A small contrastive image-text model, trained from scratch.
Model: 64-pixel images, encoder arch squeezenet, encoder norm groupnorm, encoder activation silu, encoder depths [4, 7, 4], text encoder norm layernorm, text encoder activation gelu.
Data: trained on scattered letters and digits in many colours, 195000 training examples, 19.4 epochs.
Rows from block 5 of the text encoder of a small contrastive image-text model, named by matrix and row number. Rows with one number belong to one neuron. Each number is 128 + 24 x the weight over its row's rms, rounded and kept within 0 to 255. All counts start at 0. Numbers have three digits each.
Before each neuron's rows are labels from the 100 texts, of 14848, where the neuron reaches its highest value: "fires on" is the input token at the peak. Only what is clearly more common there than usual is listed. The data: scattered letters and digits in many colours. In brackets: how many of the 100.
# fc1: MLP up (text_encoder.blocks.5.mlp.fc1.weight, 512x128), inputs 0-42
# fc2: MLP down (text_encoder.blocks.5.mlp.fc2.weight, 128x512, transposed), outputs 0-42

fires on: "4" (91)
fc1.501:108116151127142094171162125128133127132108122097130110122038135160128118084127128128132126115105179106127112161102126172117143150
fc2.501:128125129133158114208127138132163128144081103100130132123088131132096133131036128129129111127090133128122125128126117123126139088

fires on: "h" (60); "7" (40)
fc1.354:163128127135128138158129074128129128128074128074129128121135224112126138126128128128153128128108127107128128128102128156128128128
fc2.354:128128133127129153128129141128128127127059128125128162127126137127128134128125128128128128126129128128136121128127128128128128128

fires on: "c" (100)
fc1.226:127128127124115162139123121128127124127129127126129129165187221131129135118128138128123128133129136128126124099124125150130129117
fc2.226:128135160128137225130000128129127121081128130127129126147110208129131128128126138128128134129131126128128127127117128128128106127

fires on: "h" (72); "7" (18); "j" (10)
fc1.28:129127187141126110132127125128145127129131136089129102085133130129124106106141114139114129130143131126109109082122084160129129155
fc2.28:127126190129115112129125127135139158126104169128130072000109141150129128132133134128132136134128090128129129157126127127122128118

fires on: "w" (97)
fc1.164:094134118129126155153144064072140132120138150117135122129128109116092122118101085108106155131081106127126127134155128111114111132
fc2.164:074151150113140134142098153058091111148127176178173109153088127121122087123099128102158132154115073128130121147130128136135131129

fires on: "<end>" (53); "3" (24); "9" (14); "y" (9)
fc1.459:128128126130128128150156128128114128196128078136097128030129088128127133128128115123101068127120128095128128056119128144123128113
fc2.459:128129087140128128142128126128132128124129128127127126000130184128125127128127129123129130128131128128128128129122128128128128129

fires on: "n" (26); "w" (25); "y" (16); "m" (7)
fc1.68:129126133149128164126139155139137116216133101147076116159116129123129127133126085127121140137112158116114106132130130113129107143
fc2.68:128124125139141126133169135125206131144137096133130138100162097136086123128148128129122001127111043128051127121132130094142136132

fires on: "c" (100)
fc1.311:128128128114128128128145128164128128128112128128128128128201183159128128086174118128128118128128128128103145128128128128128128215
fc2.311:128129127128132129129125130129129128128128128128128130128128131127102128128000129129128125128129126128128128128128128127128128132

fires on: "0" (61); "p" (35)
fc1.198:128133150127145144125101182125112140139195126117141131135134103128134157122128138168114128123121132120153082127113128136169130128
fc2.198:128129129135127124115130135128107127129125157080128095132128127115129133129127130132128125128105116127189127128144128129112187098

fires on: "o" (100)
fc1.0:124128152128135124103186126096130081142135086149122129143117130127104125124121076126127173192144150097128124143183158124127144119
fc2.0:128128125116130127125156099100128131130092113147129121122112129199130122128126146128130125141125097127128124168255126128128128130

fires on: "g" (100)
fc1.465:131127155132162131124134154127052126075147131127119128125132131135125124109116125138124142161125153126101107128119128128127112120
fc2.465:128130119136204124127130125128119144061151133134127152158124123128115130128140121125128176128130119128123128124124128128129128129

fires on: "2" (85); "z" (14)
fc1.243:112130128107166134129144097138110138139121129159075121138143103128153128130122124126106124120113124118109109146130130150172099133
fc2.243:128129069172203157117130133131124148143070130138130128143120124102098133135113126129123157127091019128110128127102125134129125105

fires on: "t" (97)
fc1.189:128128133106128181141128125157127128130117131127142136128126076128144121107117127133128130135114112128118129128126157121146134160
fc2.189:128130124137128127128128127129128143124185125206127129128128128127128128128145129128128127128128127128129128128210128128128128114

fires on: "<end>" (100)
fc1.478:126135149103125115100125122129130109176120121110136126124165118118149163110120125119086136122128149114125084124159124120151126143
fc2.478:135123123122117119129111133129115093109191150133130119056164111135134142131128134128133141128137133128089135127120128127155123132

fires on: "g" (55); "k" (18); "x" (7)
fc1.9:164125120135128164105124115131106061138125129097142121153153123137120094126155042143111112131133094151126116088086138179130131139
fc2.9:126124095130131167129039080120130124217114127127130145144094062118103045124170128127123130132110142128126138128131128126133140128

fires on: "7" (100)
fc1.450:128128196126127092125140132108144135123101141101146106129117124158113122110125115116124129126137132118111122126119096146115136128
fc2.450:128042159116130134129128138127128172147093232130112099113127136145126129128126127125135145129105057128128096128124127129126138100

fires on: "g" (61); "n" (16)
fc1.4:128128126127130127124128128129186103086155128132127128128128129128128169097104166128109135148128102128128081071128128164131063128
fc2.4:128128000128128128153128128128128128089128128040128128128128128128128128128128129128127127128146128128128129128129128128142128073

fires on: "t" (100)
fc1.45:128128134078127128128129097248088129161128127131127108114128128105128128128127126128128144128128128128129128128128128128129128127
fc2.45:128131120131120128128129210127127128128128132156128128117131122128128128128129128128128126129133123128128128127128128129128128032

fires on: "f" (94)
fc1.234:131128107115088140128132157120135127131136148123122123159141145109094131128135072136118151123129126128130128128126126203137131168
fc2.234:131129069146010156129128136103193128155154128112096168132135128128130126128131117174167158127122145128077128138134128129122128127

fires on: "q" (74); "f" (26)
fc1.409:128128128128095128128128128064128128128184128128128128128128128128183128128128087128128128128128195128128128132128128128128128128
fc2.409:128127128128128129128128145128126128130125102141127126152130127128131129128133127128126129128126130128129128128128128128128128127

fires on: "f" (70); "q" (25)
fc1.29:122128119128047086140148172116126128105110125128124130136152137126125099104128113160119140120105143117095111097129131175129136143
fc2.29:132132096133077104124122187131123157143127131128090134156194136124166125122161117144129128128101142128061138124119127123127128129

fires on: "2" (50); "z" (50)
fc1.17:121128143121140133129123130133127134126106126255106126118125130127145118125128133128139128111097108128117129129122128129186115128
fc2.17:125129082127222128126128129129114133131067127205128132134127121130106134128034128129127141124127125128128128127119128126128128128

fires on: "w" (98)
fc1.127:127143137117152187154109155133124152112153109138201101182110105121117121128170121128135127122097126135129129128150130104119107161
fc2.127:126124114114166065135075089119158140145147078130130007130121141140125127127146115127128129158101112127129138127159128069126128124

fires on: "n" (79)
fc1.429:105120124088128200130123115120128132129169138108119128136166119111122129161128161121122123075141180131127128132153129094130125134
fc2.429:128130129136127123130103172127121128128129128128128128122127155103136164114138141128112127124128128128115147128125129123128209143

fires on: "d" (63); "n" (18); "a" (17)
fc1.289:128128128128128134128150128128029128128196128128161128128128128128132067128128085127068179101136128128148128081128128128128128128
fc2.289:128128127128128130128128128128130128128128128128128128128128128128128001128128128128128129128128130128128128128128128128128128128

fires on: "g" (87); "t" (13)
fc1.363:128128130133126130127106136126136132107132177125128128144129128128126129110097118128126128129129108135128127067128128128128128126
fc2.363:128127128128177128128129125128000128129128129137130128129125126128130164128128128128128129128128128128128128128136128128129128127

fires on: "a" (69); "n" (14); "k" (10)
fc1.235:130117094131131183117086083120120062119122141126143132131150184112123126136137122138131155123126158125128141132135131140165137130
fc2.235:128121066127106138123111093096105126132122157127124123127130194128127143127129125126128188126153135129128144128161127155128128120

fires on: "s" (58); "5" (42)
fc1.52:128122128142096142129112118132141083106129139119116126132117076162164193102124138128128144123187117144120133119120127131131126140
fc2.52:147109151131088133126102154123127135124129138126139093157128149126177180127129118128128135132118129128167125145128129133122116130

fires on: "l" (44); "g" (30); "k" (10); "6" (7)
fc1.359:163136116097161139129074154070111117084094108112103128161134130130130166114189105119118129104145102131120119113062158146131139172
fc2.359:188123107088123121112126133088111142073121078125129099170125149127129136131174144128129128122121142130134114134128100119125126151

fires on: "o" (100)
fc1.59:122115128093129128128108128128128128137128038128128128128128132117152128074129128128128128128115128128128110052192120160107128128
fc2.59:128124129128128128129127128128126128128128127128128128128124128128128126128128128128128129128128128128128128128173128128128128128

fires on: "h" (99)
fc1.320:142126174168133168126126122128119100135125191130131090123127221132058112104131047139141128122169124129130109129106128126133127142
fc2.320:128064129128126130141135129129125129142125150132128127129127131128114075142127128127171134115130128128130124129129128119128128121

fires on: "w" (100)
fc1.297:156125129113127151183106085142220127129191092188144115160126150139040129128134095117119126152132131106100132129101132086134125134
fc2.297:130124127127146129154123138136133130130093118119126125128093131123119079078133127130128117109127120130127136129138128116122129145

fires on: "2" (85); "z" (13)
fc1.11:141122124147191112128130125124100077153116103150114128129124122151081097124132109135100135121129106128129153091082127150129164145
fc2.11:128099114136133166114139129124110128128118109122128129137127128030125084128096128128102132131129132128150127129139075129128127128

fires on: "4" (70); "v" (7)
fc1.152:111102136142142083162153141132140124120076100096140131136042147134120117093115128127131124128122170120098128130134127153146136140
fc2.152:122089096135092126253154127125136127109124128126122111128102123137125146130100125131170139116114152121128124157125116120127117129

fires on: "o" (100)
fc1.171:114120138126149127056127103096131118149124089114147134148118125129133142123126127129127130125131119128126129115255129154141136117
fc2.171:129129109107133122118129127125154128129131131104122123129036130142143170124131092099128129126125126128126129128255128126125128128

fires on: "n" (30); "d" (19); "w" (11); "k" (7)
fc1.5:133128127107162156137066164203117120141155074151120115130130129129119124132132104122126126141136135131125107142094119133175127173
fc2.5:153127140126115131189104200188174146148173093120138093125113091162131134109127134147149090135118125125128119128124129126126128129

fires on: "y" (38); "w" (35); "m" (8)
fc1.260:106140130054146171163127143146097140184141108139134150205142113123119102121114136134129131099092128120107127142137126138128130124
fc2.260:129107128128132152126157141112128173148138121134106139128133132127130169122132143113129142128125140129124166130140128116129126122

fires on: "i" (95)
fc1.487:127128116049141122153127139124123128131131110147128127129122111156179135083190129099151124115129128128101084129067133128129138183
fc2.487:124115093101107080103127142126111125159127120148142167121128103150184141127190157067146161127122140128130127128075128125119127188

fires on: "5" (72); "s" (28)
fc1.493:148113148136096153108116122125134113119130134130126116151136129168140163098138115127133122114150100128126134141081150131144149126
fc2.493:127087150129129134117122129123128129127099129126138085130126184128183235124129127128128171129128122129139129130128128128126127128

fires on: "<end>" (74); "y" (26)
fc1.272:128129136110161139134161116129134120116138107144066129000152128133119124127129102109123098131142131138127109123139129157142110147
fc2.272:126127095141111131124201128113150164110140111137091119010133125134130131153123131128127125131129122123128138143131132122137128115

fires on: " " (100)
fc1.474:112128133162150128114109161127128097128132117138128128146133107135169140113127117127111154128114127126116082131155128120186111138
fc2.474:010126122122145145126126128128129146141127149136128162112158084124126119153122114128128129099109049128125079128131129116129128107

fires on: "w" (42); "n" (38); "a" (13)
fc1.412:133130127091159158114090167145036072059115126123150128160148129130144140103127135148128128098101129105117089124099127124140137156
fc2.412:128140122115155128091131131118133066088157125123169127154161128127129128127128124119092118168096134130132140098103127099118132102

fires on: "e" (54); "z" (33); "f" (12)
fc1.240:132144099167153177137094121138115137139108113121129198108137115070132139133128118127108117131146127128124106131126157098129118128
fc2.240:135098131167097140121124109128127158086128161106108170122216090105135111178091122158129106098099123128092088137131128157128130123

fires on: "d" (100)
fc1.276:112128118083144142123131177203163120184150113146159143159127112152129123115128146144141123136131168128125135108095130095142144144
fc2.276:047128144039126139160134126154103127151159129124127122144083097153071148125073125123128128120149137128135134122075129109128153128

fires on: "c" (100)
fc1.186:134134090104099129127188117135127172119165129124147128128131240125083119108141131129123130146128128134120128127098128129125129099
fc2.186:128110127128128130128134140130129129128065112138134129124081168089116128191124124124128130124112131127141127128132128128117127131

fires on: "t" (37); "x" (32); "y" (31)
fc1.125:126150141128151134128126126162141183213125116125128121144125140124126130089120220128129141107124129126126130128140128169135146139
fc2.125:127129122104154142126129129138134162191125125129127118116121153080137130106129153151131126127119133128127132135140128120123130111

fires on: "y" (89)
fc1.312:122150116095147136129155132015140124131106128140128126120129138121128127128111140123138171193125123128133129129131128130127126131
fc2.312:128123149128121129141155133075128165200123126255125117130127127123128126128094130128124128128128075032119134127130128131128128136

fires on: "l" (70); "o" (25)
fc1.288:129127074108109122122106115099133120072099062136127120191118150153137098102145119118131116143120105127118126119246135126129146153
fc2.288:101148095103103124120117129131124129128040116157130108137117138195131123129129136127171099128137054128132152130218128127116129130

fires on: "a" (34); "k" (26); "d" (14); "2" (7)
fc1.133:128104119128128128129126057129128126088171149128127171130128120072129083114127128128131149131128125128128128101128132172128128141
fc2.133:128128125126136133129129128128127127128126129128144127128128125082000111128128128102128128131128129128129128152166128129128128134

fires on: "a" (100)
fc1.71:130127113094151132128142113110153171120143130120131143117115125140109190122127126123098128129116108128128118095090137121142122128
fc2.71:128135136136144126137128120127140133099115120147129251120184107129143166108104125108128128115127188135131129129159128126128122140

fires on: "c" (100)
fc1.342:135130129129140140133124115078145117115137103114137129147122249133104121127123120129121127122106127142129134113121131125133140125
fc2.342:127134134128146125117128121124129155079129115145128138132108255132117136124096166132129120137122142128141130129105128112128129127

fires on: "f" (88); "6" (7)
fc1.150:145133100128071062155101224128119206128133128126138136144154144102128121120128136140111151108104114100129121127129123176115128175
fc2.150:128129130129050045131135139127122152127159124112066127179144167135148126130130127150131119128102130128111128133128126125127128124

fires on: "q" (53); "6" (42)
fc1.92:135129124116065126112139133083127139152146156127105118179164110125165074112123144160135128123127131106131148114196147124136160127
fc2.92:129138082120022146129200128114126204132079118151079126142123150128161128127123142145133127132128093102123150128159126139133128124

fires on: "a" (40); "d" (31); "k" (11)
fc1.283:127128145137121140127135095174111076121095119127132142143141123131112090101105105128134124084124211119101125108126122128128144138
fc2.283:128129117128128147125134120123130121125077127129124110135128128126122000126128129127120129144134128128142127143128128136133129131

fires on: "t" (100)
fc1.64:070128133128180128128128115140128128128128137128217130136128128114129128156128128151128128128128135128128128110128128128152128128
fc2.64:128132128128128127130128128128123128129129132128128129128128126128128132128128128127129130128128128128129128129129128128128128129

fires on: "l" (97)
fc1.96:128128172164132128099128128128128128128128128128128128128128128127062107076128128128088128189108131128068128081128146128142137128
fc2.96:128128128128128128128128128128126129128128128128128128128128128128128128128128128128128128127128128128128128128128128128128128128

fires on: "t" (96)
fc1.221:125122128130128192145124129143134150136110133068129107151101111120145099089129145128122128057128158129128097155127128115132128136
fc2.221:124130122130131145102122128128105178137128125126128128127131170099140121054129128128128128126126128128128128128118128129128128128

fires on: "7" (87); "h" (7)
fc1.207:128128198132120122132128111120147116121126128095128087089112134126128117088120126125128103138134128127124121128116103155128159131
fc2.207:127053190102128115129131134132132160104062219132130104093101154128129131128128130128128136130122128128136096128139127143122131146

fires on: "," (38)
fc1.93:132128128129126089134129117132126129128104128133123127127057131128125137026078106197127128138125128128134129127128128126131128127
fc2.93:128110132130127130255131131128128127128127128122128131128050127128125126128127128128128128127128126128129130134128128153128128116

fires on: "h" (89); "7" (11)
fc1.304:128128146127154127128128125128128137128131182128128118128128128110101176128128071128097128128128114128128128133128128128128128135
fc2.304:128128130127129128128125127124130130128128126128127127255127132107128132128121128128128128128128129128123127129117128127128128128

fires on: "w" (84); "a" (15)
fc1.469:128128133133137128122131129132174169129165174153128128127129109072126128127131116128128128146128121128124129128129128127126146128
fc2.469:128153132123143063128112127128126128128121127123135131036128127129033131128129128128128123128128127128128128128127128128128128103

fires on: "0" (97)
fc1.132:116155132127141122126127144142134100114195131117114120131120128129126139127119135128056128128128120130139107133126128127141128110
fc2.132:128134117127147120128131127129125130120146127128149078133092127127134164128128127127128128127120134128215168129114128122128127076

fires on: "i" (91); "1" (9)
fc1.72:128128128002160128143171128128128128128128128128152128128080128242163128109128128106128128128128182128128111128033128128128181146
fc2.72:128107111128129128128137128127131130127127129182128127128129143255128128128128128128128129128129126128128127128128128128128128105

fires on: "2" (53); "z" (45)
fc1.370:116130133090163151118127115137129155125098118178085120111122115117110117122101141128128128099111119128127127131114122162193103126
fc2.370:126122112136255113122129129129123157127038158135125130134131129130143146128126122129121147122126082109144130127115128128129128094

fires on: "h" (84); "7" (10)
fc1.466:109128169089139128169124108120135110198117155128128034098130142136113108122143051128096128115127132128129111127114128201129089138
fc2.466:128130128128129127125128128130135130128128186131129090040112136128127032125127128128127129128128128128128128129125128128129128127

fires on: "d" (100)
fc1.144:111146152079145107144079181234154133182148090134126091192092088145104123108156108118105130127125121128125120133138127095147128154
fc2.144:129136144069126045133125135148149155144176123127127113132115096094063158135104127128129107132123124128135114127110129081148125030

fires on: "<end>" (92); "y" (8)
fc1.387:134124125157133153132162046146119120133135135136096137006119129157125125110131066111117118131128128126131095108096126136121103157
fc2.387:128134090163127138122134150113165129110145137150097148000104160134125089127107131128142115059114134129124118147157128132114128128

fires on: "4" (80); "v" (15)
fc1.436:127096129129128117177142126168176115124079126128159128146053145179130129062115127139128118128127169137074103122126126146119126125
fc2.436:128097124163126103171155127117132127128127130112127101058060141152118125127131149148160194128104129102130131127129128130128127175

fires on: "n" (87); "t" (12)
fc1.230:128128128128126128145128128128128179128128136128198128128128128143128180043128128128082133128128128128128128115128128128128090128
fc2.230:128128128127129128128128128128129128128128128128128129128128127128128132128128128128128128128129129128125128128126128128128128128

fires on: "5" (57); "s" (43)
fc1.394:128128128128128128146128128142128130057225130118124111132130128198128128128128128128094137128142118128128128130128128128140128128
fc2.394:128127129127128130124128128128127128128128128128128128128127128128128152128128128128128130128128128128128128128129128128129128128

fires on: "f" (91); "q" (8)
fc1.167:110122085143068095140123138123138117120156117128089149079167130101107133129133106134137169120123128110128122095123129184136123144
fc2.167:127126087149103039121180130128144143128168129149101132129202157119159127128138115128127147128128130128086129122129128160129128128

fires on: "y" (59); "a" (37)
fc1.99:120146119116131169163166117086103120136157131139120134121155125143147111128090134133130130129058171112128128132119126123154103121
fc2.99:128125144128162179122161119093114127128141149138132144084118093203090132098056138130128121128093181111092122122128128128070133127

fires on: "q" (55); "f" (32); "w" (7)
fc1.471:134120052115048110132119153119127078109152123109138132134128131128131130126105148152128125105120115087131126053110130162149137130
fc2.471:128128050146042128130164159128119146074129129128118129182226179132146129128131124128126156128125128128105126128118128128128128115

fires on: "i" (93); "1" (7)
fc1.213:128128128077137128146140135128124144132129125132128122129128118184203128128147130096129128128128127128089124129045126132128181177
fc2.213:128127076068128085122130099112130131149146115250114129126114126232128127124162122101167144128127152128128126129051134126122129124

fires on: "2" (76); "z" (13); "7" (11)
fc1.392:128161128128161128128128128128128128128128139160128128128128128094128128128090133128128000124128128116128128137151128128208128128
fc2.392:128127126128132128128128130128128128127128129128128131128127128129127136128128128128128129128128064128128128128127128128128128129

fires on: "s" (77); "5" (23)
fc1.94:135128127134124141130107128093128128125128178120137106142127058200130128088124130128128128134129107128128128127071128141128116128
fc2.94:128128146128079128128127129128128127116126129128131070130127165126140227128129127128128136130129101128152129128119128128129128128

fires on: "i" (100)
fc1.443:128154123096123116158128132128179141096131127128128118129128152128129128117127117128129133128128128128128128128127128128128128151
fc2.443:128130125129130127128128158128128128128122128128128128128128128127127129128128128128128128128128128128128128128128128128128128123

fires on: "5" (57); "s" (43)
fc1.271:131120127167110169129124123130131083127128146132130083146132095171139128071119128123126128126129091129088094129118127128128138170
fc2.271:128110134124129143115128113128131127127128134128131070136125129126179223111129123128129130128128135128130126133131128128118128136

fires on: "," (32); "v" (17)
fc1.500:129128128127156131131136129158144117223124117125142127135043127131124101135131060129130134120135171115128115129101128120131127131
fc2.500:128128118128127121185126166150184141126155111130124128147079128111056159128123131123134133125127120127127128165115130137132133126

fires on: " " (58); "y" (33); "<end>" (9)
fc1.444:121128119111142128129130128102128128128120076127149162090088127128081126128127128128122128128128128086128128128128128126128128128
fc2.444:128128129131127128129053122128131127128128126128136128127128129128129089128127129129129127128129143128139128128153128126128128128

fires on: "c" (100)
fc1.374:129128126128142128130130122110130125126089125109147135141120254129134139103106151150130134126123130127122119129115132133164138093
fc2.374:123136140076149132120128133130097128124108124113132124140114255132104138144102136162142162136147121127116127132036128126150125117

fires on: "w" (30); "n" (15); "y" (14); "m" (8)
fc1.220:122129091126133132124120162080126128164147108127131130158144131128113127121128106128120132089041130107128117084117128134128128174
fc2.220:128155131122115129061110142126148130159129159126130127203146060148121077128147107127091123110125128128100156119127128130127129129

fires on: "g" (96)
fc1.22:128143112099128122129128141123081128131158138142081132120132088127140130120138121115146126171127112129126123121097128128123104143
fc2.22:128127130135155116133143144128098135128092132160132184150122120133128137128135130121139172128138128128133125133109128128093116129

fires on: "4" (67); "," (13)
fc1.383:131126150123108072189157145151122116111091093096121145106111128157126165128129142129122107152131173131113116123147119161123113163
fc2.383:114134131174129111167141131232180092142083131122143091098120132183128134117117128136169156174126120131138125147129113128125114141

fires on: "2" (77); "z" (23)
fc1.134:128128114133148158126135131101128193093134129214089113127135137104125101128123095119126154088103123113120086128128131137187105208
fc2.134:128128112125191128120114129128128143124090137129128136129124127116125124128114130128128159128053056128128130128127127149128128128

fires on: " " (100)
fc1.69:112128144128124134130128128130128128148126128068127112149128113139145128119128128128128138128099128128128128129217128128121128128
fc2.69:128098132135129151130128128126170125122126131118127121124128110126126126128127128128129122127128123128130130128129128128127128125

fires on: "7" (65); "h" (35)
fc1.110:128128129149145129128129111128128073169123191127134080128128128128108119112128119137093102128127129128128128117127128213129128128
fc2.110:128129129127127232128128127132128129128074148130129126129128135183106127128126128128127130131128129128128128140135128128128128127

fires on: "4" (34); "," (19); "b" (7)
fc1.316:128128128128128128133128128128128128134074128018128128128128128128154128037128128128110128114125128087128128128128084128128128142
fc2.316:128128127130125128128132134128128130128127129128128128128131128255128127128089128128128128128127130128128129128128128128128128128

fires on: "4" (45); "," (31)
fc1.210:115128135163144135170126108144127126140117106132085116126085130118129116085068110127112128130119175114129128137148128110127133125
fc2.210:128086133152128128127131155128126127126124172127127119132130128149126134130092128128128197128138121128128124128134128124153109128

fires on: "w" (54); "l" (18); "y" (11)
fc1.130:150107127030113118092085152121124123062100110128120108185126154154149126088153132125128133136128100131118130123125121134123171156
fc2.130:124127125109115125134098151127128162112116087130125120119120127186149129142128126132168117127122048128125128129116125108091128144

fires on: "a" (56); "n" (36)
fc1.143:130110166121194186113074120118116038147114087118126128119131140123148142105125113127128122132029141128127132128125128126165127124
fc2.143:128127138125134088125124153126128125120131136125128131113119168129132133128126136128137126145123128129138125155134101128081128133

fires on: "o" (100)
fc1.265:128128125124126164118127127095137115153123103126109132180043130126118139126128098128127128156128118088168142110205129132182138128
fc2.265:128121127123129128128127115128146127130128146132128128143080128127127132128129128128129128128128127128131128128255128128128128134

fires on: "f" (93); "q" (7)
fc1.499:127127108151086091131130198101137144117136121122128130128159172127126070128128112148129129101108160120126128126119128178129140129
fc2.499:128128114143023133130126130128131163129127142092045129207167136127140113128129126154127128128123132128093128128127128134129128132

fires on: "y" (97)
fc1.179:128145131131108141138208065119138101089161198131113124108123144121133114126123129128154137154133122124142149120146128156107145149
fc2.179:129124159061157138183177147078157129131097154196124148110123076122114139126109142122128115127111128128114119128134166134127128127

fires on: "5" (58); "s" (42)
fc1.479:169128115115129147130074123124137131123151173126128058145132031134176131062133126117084130162121125121117096121106141123133139129
fc2.479:128127128120129128130002126130128127125121129128138101124128159122128131128128128128129129131129099128129128128130128127129128127

fires on: "e" (44); "t" (31); "n" (25)
fc1.259:128134222140128184128128128128128128115116128033048160128100128128128128128128114128107082027128091178128128115128128128128136128
fc2.259:128128155166129128128129136128125128129128128131128128128128127128127125128128128128128129128128129128128132128123128128128128130

fires on: "c" (100)
fc1.254:125128129128128133131125128134128145160102124117119117132143255124134109100126145129128128092119128128128114137108128142128132122
fc2.254:127133129110148128128130132120125155127125126124132118126130252115062147128128135131128129129078122128128138128128129132129128103

fires on: "i" (99)
fc1.315:103128125122131138162137128128128147152129125129149147127128124152132130129128128126127129136126129128128128127080148129133128240
fc2.315:128171126095118126137142118128128128126105128135122255131063116158141152128132126125166128125128130128128144128132128126125128137